{
  "decoder_norm": "layernorm",
  "decoder_inner_norm": false,
  "decoder_tie_embeddings": false
}
Rows from block 3 of the image encoder, named by matrix and row number. Each number is 128 + 24 x the weight over its row's rms, rounded and kept within 0 to 255. All counts start at 0. Numbers have three digits each. After the name is the row's rms in percent of the matrix's.
# convs2: project pointwise conv (encoder.blocks.3.convs.2.weight, 128x512x1x1), inputs 222-295
convs2.0 096:162113115093112113180155085128114129154140086161129128123126141120135112166124145155133110123119147148160130167113120137147133160166081073160130179124083126140104122107105107142101147130141114140157147121090144133109199124
convs2.1 102:086093152118136164146136149136150122119127079144078143118106154127109118150148180105167136101166141163106087125132094113127139161123116109099061146142175144137180125141080089101141121125109118112122122143120126172115098132
convs2.2 099:099111158167127150109145181137138132122135134136157127128144143112113118108101111125131149086144164123155135128126093111125129139112075177092082099120127123102127144134118132103105140095133142124098153133139113106133064159
convs2.3 099:108092127107119074092105113130140147159124183116107091127112136140054089113138105125113138108108151137151181065118139133153130089143153121131132139145155160158123141148156135138172112101099113141137119147132139102124135113
convs2.4 101:117149174129119097108096157106120133157096124130154126114138133083136142151101074141078134115138130137138094112133108119113100110160138141103110100116128133150155131143138112134128170106107155146097124163067120136115107109
convs2.5 101:125151099095112110110133103134140110154087164139146090124169128101138166109126097104146136099171164158156139138173104119143123153108126125092140136150121133136163060113106165124138148113128129138145124121116112142141148127
convs2.6 105:123119122132109124102162158115130164158144128147143088145125087155188115112152140128113121137153151114103140113143121122089104095196139138118155117100145141125153111121143156125166075127145181121108106127131117111131104116
convs2.7 098:104150149104098147163098126153114141139103127100135173097106090121170150171104101150153100117122100139110128137151103144164123122116133134192146094090113144115140120149135127108128157144126139139135158135104117142107116121
convs2.8 102:150122110128151123050104130095124125128060090143114127111099092113088161119101156126116092082161084104077159152141115126117094141137103125088127091148145102095156147098113115158109156134131148179128123116107141117143168150
convs2.9 095:149121101084109137120145105149108131122098131135163166150104117158134130124169099121116123152139150121165132122129119152109110120116093166079129133115104099117157113119176152138159090139172125116173126096158115106077077169
convs2.10 099:102141145098133157174144151096116096112119134071137147120127140136200150127145097146137140170106163144119126115135112161122143081137091140133099078156154137137137143176144081113127136155119138075140148128120146133126086117
convs2.11 100:125150173152127187160170141138147129133107132098136155151184153134152164092151112095141132174127161141133101132172125129086125133137147115126170134152089119145096140111108139148144134141148132124109108097134156153125163153
convs2.12 098:138142124106098083113126140109160097106110111146120129153182138109111115135098125082108135137141111088158106154138077099138151153122133140166148128106072121106159132105147097107112126133107149114114142127178150139149132124
convs2.13 098:090183130159136119181154127127140159116140102138119158134141121153159090147123110111128073139139116114150130145170147156108149154128110154117152116099182100091121182129128135096136113141062143169136112158134147085119132168
convs2.14 106:148158119091147171103097123123128133124135112159107149091130150096175143095115149121146125172126174155101143110163119091118105152127120162137133154157144121127059063108143115098166154169112123162096126111121102136105118124
convs2.15 102:084153091148156176117099080094106179154133108137082124131115128125142112123121179161106135164128130167102125135116147118117132150122143154129151155117144136171163144153136136140124151092147148129109158157126124110171092095
convs2.16 104:117160100111143130128115148070108117157127126154122119118210079102157128084106092119145143157099119165174136103130125126134164140106123123130084102123147115125109133119139124117133089123124148146125119118117125096082102173
convs2.17 099:107099173137126127133106141134109135169101136152099184144114117134150156102100180176126139141125143115156117123122148125149108144162128125098130091127122148115160116150152096134108149117083126149148068120128177127127107108
convs2.18 097:108136095154117148171157132092102098137166112088180146146100153157143159137134131108134170158117122149149161131116119123141145096128143114115140074149123134074095104121176118154122130141117159136140110143108131124131094152
convs2.19 103:134120095162167101148114136125128118104117144084137113101128141107092140156122061144148121175118144119145106144151097120143187098119156122152112136092153146125148161116136150137117113109108169129085138084118128119172178133
convs2.20 101:093148129151132113160144120105142072130156111143094108158144145132143113109148116155055088122147156128151133139127135112206123088132133097119130166144139163102130142128118137160149079069142121104128140092132135134132126134
convs2.21 098:101123137145122112132118150107133144107121073134126142153114121112117116106141065104129157131138149116194150121097136151120143099141155148122132132134167112126114144096109121134124154137086163138095129153144118083136136113
convs2.22 096:142146124105127154158113141140103133106153154142158140109133067127131100121137127131142113114139100122110111127166097145121129087101152131086086105125151108123135072161123100128168160140122137111150160127145156145067099157
convs2.23 101:129156102133109123215121126139131125155084149154147110126153156133128125172126091143104119089098123116093129151134101140111105109153104153143152139127152152165142100169129139152138150151127089151123138109142135121126111106
convs2.24 110:185113134152123122149153122136099134171154176129137126170145116111101128128119107124148145131077140111163104116182129175125151170099111132127193161086102096137100105115145159137098145089098125115091062104162124140145099117
convs2.25 108:097137110127095129149143119133153126111130102109168193118140180112181141192111157112154115190152093109116127116117135113131133129112146136160157137127060105133102144118099117120114091092084130134141140153100153147163128129
convs2.26 095:115136140152111140153163143113122125116130106067107162132169162128157131122111117130081126206131140139166157132141124127114144092122142137114156145151132134135102117115116139123134117136117125122165119126111100132102134119
convs2.27 098:163088100149127120103145139146151132127138119134140117135132154092119152110156164165163143120166150119153111113152123099106090106131136117186111136116136124145111113127159107126139142107166139131073096087145113156130128148
convs2.28 097:157142123085119124149149088153129090129110151107133132140109133176156148149130183139121138099139170142107137152159134087136144162083113167158132130089108131122081162135140177143160068125159143131104119112117161114107135109
convs2.29 096:126133131156126117108151131123129148152120154114117118143151127124080149102107131113111168134136059132109095137067131087122131162159128105185137141113085142112131111137106148165161134164093147142117130119102090117114082150
convs2.30 103:106175109128125068156078106142159111114143111135124152123167166155148139094104114125110126160159131130131118129105123138122158122138113145190111147116119068117155125171071175139122153096154090163111129163146112106110180147
convs2.31 102:097148147152176140121147096132148139093146125115114184164122164112103129108116100114117148166103166145097123149141136134124099141148136131140156120169138153153151107126094132099137125143138169101080116138122092134092114171
convs2.32 097:121121105177137113119158111135171130113141142143134112141118118102125111115104122159100145152110125140099096127122122157132108122100177123135120144116112137132116164112164137100106087103115112138117119110136091110148157164
convs2.33 097:155119115125131137136103105108104106130115166123185115115130110096119143085128123129115134140134087168149155115150130120110120154156182126122130131126085109172173139118145151136173157165078132128119108135141107141139110135
convs2.34 097:164100152123089124143144131115121140091143127094172129107104116111129132141153167149130175116134133118123102180123121135140143142150123167106117078151132186145133091121131094132106141136126109105148109098135145104112132111
convs2.35 099:110120170120144147108118118097110105125088127178114160141148159127110143161149136118080061104152123123106143153139173133152109184187136138140175139126127163134183139157111114087141140152098145135140146151126102124148125137
convs2.36 095:081110140168176155197158117123140170090149090143174089111120134128182135111132129132098129080125158135102104161153161120144115100104146140128121159119090117124104157123136147136118118146117105132130155098129134137111153108
convs2.37 095:138067117126112123112119094123129082158117146085113116137097106165185101134127130100129136155122150178166148113141123128143120104118102151128123117141156144135099144109115166136159126164124141170127144079111120178160173142
convs2.38 099:135121133167138127114101175130100163095150134128085090134203086136159128108091121117114119141124136094134099088112151109072108115157174134137124158145147081107098177139130115105160114132105140118099127133116163097109142151
convs2.39 103:115061133148132120097138090109099105121139149081112123120104094113166098084090097131178148119107131115129146137135113096135091133144101099154129099127115182114177144101125110139116166092139179109128116142100132132129106118
convs2.40 102:096113118106096120121130132137118134141120097125139141068143158120126119142119050140151110150163109137119130142174109133128159161151134145116146133089155123147111114157085178127170153145162120105113133130123099112157172098
convs2.41 100:140107109103160109117141129148086111118163113132102141136176107111123119153109146156120166138081132161175123183130153157165197122144096137105127155114142161111134110147104125112107096139141131145135105152154074160166128138
convs2.42 100:135164159153109140156088118117120128114089107175151163122108146144149123118134111138115150128110156147119105140096122102100126148066123140137118148141168154132145107155051169140130129106128166137145116096117127112140116143
convs2.43 099:109145174122148104125121108157134136090133087170093140159083101126113050135151158121150143131150114129169120132133121153153153082160124124099105151125134126089160125102107168147118097132143141135150142114136172113154130134
convs2.44 106:140145137076141133142129093138145132135129087156144157115140097112176158102133093129144161143125127164127169119210132095140126108143132125077154082133146108144140137137110138123115177159127168132118119113126109136152127116
convs2.45 098:088113105094160124095132172044076134123109136087126132142093134172121113131094117107158098166117112105144144109129085116120108159133104125161146096106159132149147150126134111108177170127120147164137094109107137140131135120
convs2.46 096:140071092089145163147126140131110127107153127138104129146116092095176144120118123148116145129151125153104126106144101147129096121173135137142121108104095150157159165137132121185140146157110109144108121162123145121151136152
convs2.47 100:161130100165136124187152126112147102110116141141132146116125112107139134112128106123145135102116164027170115122115177159134168123161139119093143146108145097128130131169099142129161114125115153159147135110145164140138140096
convs2.48 101:133069102168172137141120125128177139118137097140108126117131079107152141103140171147138099058144139115121133107109136102160086097145129145107093118114161109105085209114110112133156116141133157088124117090108129122095116156
convs2.49 100:144134132124140168128101155090152111116167060192124127160099133100109153133127147122106126106125105096161097140140119161123093128111132127117122135156133112127111127165109107142132151100131113103125137135160141109117106134
convs2.50 101:136095123082136108075129072131121164129131101138117142111118113118096069109119124144103146169128161091134167139115157136098124146123127136154142132094118146114097134159124150173125141186209107121122177124103115114160166170
convs2.51 097:145140124099150128088090125094130154166173143130107110142097130112135109121154141135149087093125108093137103113139137123112130139142102099134133123125123167093128145101130099127141102098160153129118144172096133147141152149
convs2.52 100:102134131116153092110151123118127102166153114144115130133145122084093104167162136141093138104136148083153097127115081163122103098127145097134041168097109089132089131139098132111080131139110126214106118145141152113121151118
convs2.53 095:146080180135134143132152161124168126051145087146107162124112095120174158123149175172131143192162120149121113128139107102107139131104107078140140145139116078116131115171098120103143136135100146086153115118158152131126117101
convs2.54 101:147111110160130095126117140151117120122162136096159165114152156139135125091139085149127095151160083184082109152146110187134098102167173118135123117135105137103121088102157112108133173138170153132143124175123133131123153128
convs2.55 100:145174142112137143133102094102154128136146124141137127113161133125131149096121115126092149140115141161140108151150088095101101119123125138149139136080101099165096087109096109104114140119111109128140103188118081120090099116
convs2.56 102:115157140143108106109110114108133145108180145176166091153150109114060146142146122120089082157112097106136099129150136075118184121133089148154178126114109124119130116149127114148142115113108139141138093113123155106111121148
convs2.57 098:148101139136119105151133110152086138112112169152111181145107124123101150119130107143145125087104112119126164109138116107121097136167138115150136160069127088152161117101139089113103109135141127129116105113132123126119135089
convs2.58 100:143164139083117116136157096134130118142151180177141103139117103096165119111151089186141142157122127138139112155143100074130154145124107138175161133132118140145151134117152117114091132097130112161101118134114122142123128110
convs2.59 088:095085111144148117108153144153104134132105115135104147108119115107116109167138125141092105124142141098147130136175122129149153132110130121139155106129145118140124141152161124152097165158140155089135135117099156128133106118
convs2.60 097:115108124128126151124129111112101169116129141155141140162110173099081143124148127134109125095124106112125130144105128109115148127131110121141135160130110172148116100132132101094125116178118200140111108156131114109113146113
convs2.61 105:134129153078108096143096133130152129154136183152124138127113159147107138140109102125108155090145116162122135094136151142158128099106095101129122140149147148147127148118143145137088138135057176158149112118176141135100175119
convs2.62 108:152148114151134156157136153110163130133092140106123156090123123154134182096104152094095141208159107152114127108139156106109086111107100100169105140101144117174089124124159113091114116136121159129130152121113153136142213166
convs2.63 095:070155164148122085111118116152129110104108110161123081159215133114106107121149114126099090150143134155107108144147143104113112157082137104176118099121138093105139118151090138112111142090143095131134157140160109132102089105
convs2.64 104:122135134139094079103123112119150131155107174136146111131142089148139147092103082154153156111132101136119100141124139108121130150151125113125135108128136114156103090111143110107106173123113112155155180141132169109121149161
convs2.65 101:080071131134136142102123128095116132136141045125134133111128134147110101116112157107109108138116143102149149093107112180155129101126178155141099115155132159101121117130158113151111147133127134140101130111120107112137157106
convs2.66 098:107104105120143117128160154163120128093099116153086118124132190141148117156142121120135146139135093159151102116102131114139150109134115170171163135148138132101138107136144164132154154136138114097140093156124091140141149154
convs2.67 098:070179133152131120140139133096089128103136116163127134104134116123150142125174126120132108149125142118083124146130161166138133125121145135104120127129133096103095131151145129109078150143133169159120194152165158138117167119
convs2.68 102:102154116153153084095115134148132107141122165146149128145166199079092128121159107135112136095124155072139097124132109125120118118145123146147092124111107123167153086136164126074116128130114134110072126147153109146136111106
convs2.69 099:119180126182104124092093124142124098158128115086115125166164157124151093107110066140125108103122151169171116136138143144135104119132180140148057145111092139102119139097108155136121126137114101145149151129103143145168135097
convs2.70 095:139140139153146149157124107124126109129153101134109134075169147090111112109087109142160125131122121134146131140140113140101116140157119108103122082102154126168125127066103154143095156129133124114075138162146101117134111137
convs2.71 098:131156143108137097143101141130143098170134106105088132134134155115091142098114112166156135124124079186123154114122134095160147100099128093134166153119116121132129131153161151131181093142155139098139140123129097176129124127
convs2.72 101:108102142129108129156102069195145129132172129116128141124137147113105093129118114121128119113108127129110098083134132112163161146123136120210133165136110133162085158116100138178096163121141126102135134109145133130153156126
convs2.73 100:148136126108171106187112116144108177089130102111136151151072109139147152132149147141093150121129132074121145124114143122121105124137132150107162203126119140122100111154103192128170133135087111095161102132147086120142166145
convs2.74 099:139082095117102105130123158158151099155124122144113137150107159146110137105140144129045131109106132156129136124109118107132089159087151122135124150114130143152131152156136125128120136118122134086130139158087154109135160151
convs2.75 107:114140125136117117086130130112151121139151134126129113143123140143134066157109114110164120136155102198151134126156132112105146127147108150081095105134060172151124104150132138093139096107115126084139129128091150134146167117
convs2.76 093:123156125142153106054143092119070124159123109113117108153150125122151128152054112124132105127101137110115122113120149176126106120116111132161136139063087148157139143158121152150157135117153091141137079122099119135152134094
convs2.77 099:130112104131146137129112093149167107085123136127140116113104129123101132129119118114103131124137157153124130118122146141129160130102156115126140128103170132165092109142140139128119184149168135119141140080154124133110122151
convs2.78 102:123189072087134104113142156111118122117158125112134149129138162105139095142112045142096133137157137107158102132168131111108140147120128139140147121123198107104183131144164142173133185130105141153130150168107100118164122159
convs2.79 103:121116099113156122096095136095114129112158143105152125161078095131177148143134178123115121146139100094110133110108062151129126130138091090126116112134110141141100109148152086116175100199123153117136147109126104109105147170
convs2.80 098:165151131141123110099152178134144111164153124109089080150094085095163136141114131131118110164153110179075148173136131149135127144138110132141159101116103116115147099166169154137126102155090094138119139155167110157158169138
convs2.81 101:112170117109143182150148147076132137092105178086162111133131082110136143140091128092146114107103108111118092148113152101105157121154068118081120159118128128146062147126151158127128126141132120141106151122158110115125119147
convs2.82 101:103111083135094152094135131121126129111130136155120141123121111144125148134180111086080093098151092110131118157128133148134137153142096125104177184145193122137141133159128132121168102098163147143148133125115126134188130113
convs2.83 111:138141126178134160136085103113122105100124192124153130147143176120121146161136115124139141102097177081106120105189109131111116108160155093119120107132107123115166058109143103112144142114120128125151117105177134118081145113
convs2.84 103:153118125145054108157157117136115088138065131135152117147143119127155132163121138128131137143087134168109121137169106120126147119150125122144158103128077163127060173130126173147154123147107133129110161106138133114112158142
convs2.85 099:162091157139128150164142193144162151111122161098172105120105105157128115163168147148103148084112125124109095093105097173097143140156120172148088134132128119086152136137119115115148108143081152121113150135126127128107131108
convs2.86 097:106135122141151132126160129173110165104101148130134110125139129089122150123123147147133119179104193114107115161116170087132203133135159166114143133138132153168133116142132169131117171115128118152087076110138103144113128125
convs2.87 099:102135140140114134114082144113111092182103099122113128148081085135113153135146171093161119132146144093122127135133115145116090113110170147098141133124093108111134183101112126100099167101094151132131129139118114161104128148
convs2.88 104:146140119132108089141134131098129156134129167145125111134173119105116118160094099176098163129146145134101119126126096145098123130110109115162125116107094139100104120052100143166053104121138107175172136160141088101114137115
convs2.89 107:123163123119143164109130132169131105140096167145154133132139162099126147136114083189146118115103147132102088148118135106121149192165135167157139139125125133107161116127152153134155129136132143105132128096134124159125138089
convs2.90 099:121080126124129174087093156169107124130088097183154127142066133165137106143148136124128158103150118111113095148119159149172122103142131158140127145116166168147128180173140158143130102131138132136125136085138143154149127155
convs2.91 100:112125152081134106140189120119128163148155119135108130123087117108146151165129178112118139121119129148171121127110153146144122131117141131133120176105159148162123121113155124124129096113090100132141140120114118128105149152
convs2.92 100:130143122136149135124146111156107105082105118117109131094132109119141167153087113147144105146099156133129093149139131121101129140166164105101132131154117126111083127141125145153110130133118126124139107157122122090157171108
convs2.93 097:101087145103136114151130141114150139117115085140116134134097114149157146161152154105107148128170110155142159109136102159108137128154121132144096151104175180122160098166138115122117063135123117159142113144116156115115102084
convs2.94 104:101138142118092125120140160055136115115147068157142138119087116100183124086108148070122154160133163177109172152125118078143107128114110155139167126161117172128158129153168157142105076156136142141120097114150109131167124115
convs2.95 100:128102159124111156128170141084101140132152147097158122182097081183099154114132128113122113128135173100117105094148170174139104129113094178162127131177096160127094113130131128104135108107088150149146079113109154137131116156
convs2.96 092:110167134176134139123175164150117138126131123118146168097138099115119125128132089127088135105126159150166086070122106132113133147122104140100116119146136156122152081113139145100117165116122152122150124125154113152144139111
convs2.97 100:088140144161125128091104141110164131130129094086126103122097186154147123093115097159156137096134148099115141153101070106139142137159163148116152161127129134153122097105102122119147140154135107112163155134150133100129127199
convs2.98 095:149122092093127140123096132125121105116166136117098171146068120145152085145128125110155101136145136131117117118153114116113101154114146146132092138105149103142124147126105106140151114115077131115168136095134169099078151148
convs2.99 095:088149078079167136093145149136144113113133146120153144152094074172138135163102142103119118112137117116131152154156117139189116130153154131107103095147107153130098160124113154129129137133168096130124127114117168150153131120
convs2.100 095:151114129129124090127087106109138113083113114163113119146119164173153136120139141119085126163107116129137149164125112117133096122109137145115124139153174117158138117108091170112139126162163155132113105153138107116115139150
convs2.101 107:099129156143091156110109120139162081116157099151137118158151136111136134143122124104135137148115158115124144080079139093126137164131147112118126127107141147135114112110143097109124150136132083129108143125148119154120134121
convs2.102 102:129134153084129139164111136141157114120153116146146151111131172082111085132151170165100094131117100134135141136103154109106138139116102116153141107121134117147138161142141148152091117126145142118155128110122125126146104107
convs2.103 107:160119145138133152120133109177142092120129133123104144143163150115096087113084172128118092163088107110132156115135151120094122136135122092147125120126097089128107165112105164134094127138114136126124115133112124110155166147
convs2.104 098:137126158099133090123135125137122136181150129172118113110158085144105115161136129106152105135108153143178150094153097166132123129114128119130092137049159149136151126095126089131142092090130129126104107094135133117162160174
convs2.105 101:169120151115145077170137139151132130121135123120137122128097131102195097168149149117124126127130143105129124117093139133153124125122102089104148107112114125121138112116135134132113141138155137144128141167140103143141152090
convs2.106 102:091140124142125149146106139136136098080149127090143101165154151171140142149125087124125167163095115159139130130178089136187112095138119123131135135106112149130188131137159142120101136150158153147192122131152088089122136130
convs2.107 103:172144129107150121112133102128141114108126100147102129071108090119131077137110122156123110139105158154117140117145142097135129097147082120129065134105099120146199098149156148124172132156086106120156098093127161122115120113
convs2.108 100:165125119146147165172130109107085138128139087120087132107147137122127131125109126141128139124111139101126143104153078084112113138122144129096099093100138095121094145102174130127109149164155140107162154096109128132119154144
convs2.109 099:099148166150177131142101137137137140138139138143099155096142122183150144188106172127123095172133136161192112143084128103103121138163116132084092148170080107128134119137176129136135080124104118122139114108141109120098108119
convs2.110 104:114126117132133148122104119143124192137143128146110134135110183107122125084156115155140112134107117095094140172119149111116131115172120143106121166133081124152186125141120123178150153127134115134132140122106163102092112118
convs2.111 104:118102127178140120122123127141109118131173103139157159091154111118139101142113171154096118111162115124105137101126118131127094117122124100108130117125134171077159123128147170110129150119106117133102093117113134115095146147
convs2.112 094:141140097118124169134108100111089131117147135102125116102136134137153117159144106145126137144101120134140113124110084142095137133140145129160156151125148137145123109091090124128135121072142113129155089145159089138119128146
convs2.113 104:153100101128124119138090178125085144123108112136124129130110092101127148166094123148160130164140142100139103112115158114114141137140102163114141108119097113124141185119175120105118064101146095107124127135095129149109087146
convs2.114 100:120167110114108131117134132106141117169139119104133128113094140118141103084134033136122133165126113127152133116132080123080165154090118135143144106139129124142153140132149112118105132148131137164134142105099102194121088121
convs2.115 100:095130096112139144143119114141161128162111122100148145079134154129076165113155092191126156139158128117151138133138148147092111099146175137153126119112172128158152141150174150136103111066161070133141170124132131124160158110
convs2.116 095:135108120099135142132124095124149116106140093123117099131071119139125120124145089183118133129165123145123156101155130105115113124148120110120130127136131125119072133123145163107066088107113142155121120099127142103104138173
convs2.117 099:125111137132127160138124099141117117085118143131136131099148148104092159108119109091163117124170133095103142136139118153152124161121119133104125124123133119120105116158110097132123138098141140140112150129162128155119121100
convs2.118 101:094133118109075116156138150150144130107142095088126140134127140150183135100089132147142140129116103134084136119106099118152119133146180157095182117118098089120105139105149134169139134092098133090130129131127138112141122103
convs2.119 106:143135121140140131150147091112153103087157129101096145126144114089124114121118098119142077169101126136144143117149124152124088123153136136136115099123149130115104132104129138120146110221108129116129135108111126129144119132
convs2.120 100:148140155179105104119139115118134186100094147139126180177148143132127104130118137137083145140149115144121131115104143109123139155177161108132078115134116114130112148117130094127124142085140146153102126189145139080110134125
convs2.121 093:128103133130143080141154121117150110140117095145157117111120054084156170117150165103114118145113108107146138100176121155159091125142146110155147112076122115128142141101162130177163145112142161163154113107132151115107123104
convs2.122 101:113131132112108147129136118106135144140130104083124152146103100161062126128115087120132129086131129117133119135118133172141129134155135156116119102110148136125152132141083141126137104128124104103110112107108087143068141154
convs2.123 098:149139166136143107140106113175106152164083155161094129166113100162148137116132160107093176139144114148162147123167146117114108103142105161132127129086127132125169125127131157100145133086117149133108154117140118106172134153
convs2.124 099:108128156136095145121151126097115117107117162147144110124111191117043149113119108160119115086149135110144101144084140076153159132114180184123121120154194132183150123154102144122119170103108150119123147118117149132115106112
convs2.125 102:182121145134124121099112114123110109107139151148127146083164115104117157140126100116097095094126167088139124113099134141118085114125131124153168116134155129157104149128102154118135139128129119135090144147160115101164100159
convs2.126 100:161104118113157145119164119099086080096118162123116131115137116117109105115153097109163121160118153129142115117137116139120137145123217128150101130135132110116109155137094133151110165126102099114097118103150117109132164161
convs2.127 096:120107122069152138141136138132150163121162146088119103084119114088100101148094176111152121091137145153108103121112154108092137116134152098153143132124164151143119153105125114148130195089125108111140101122158124125142157137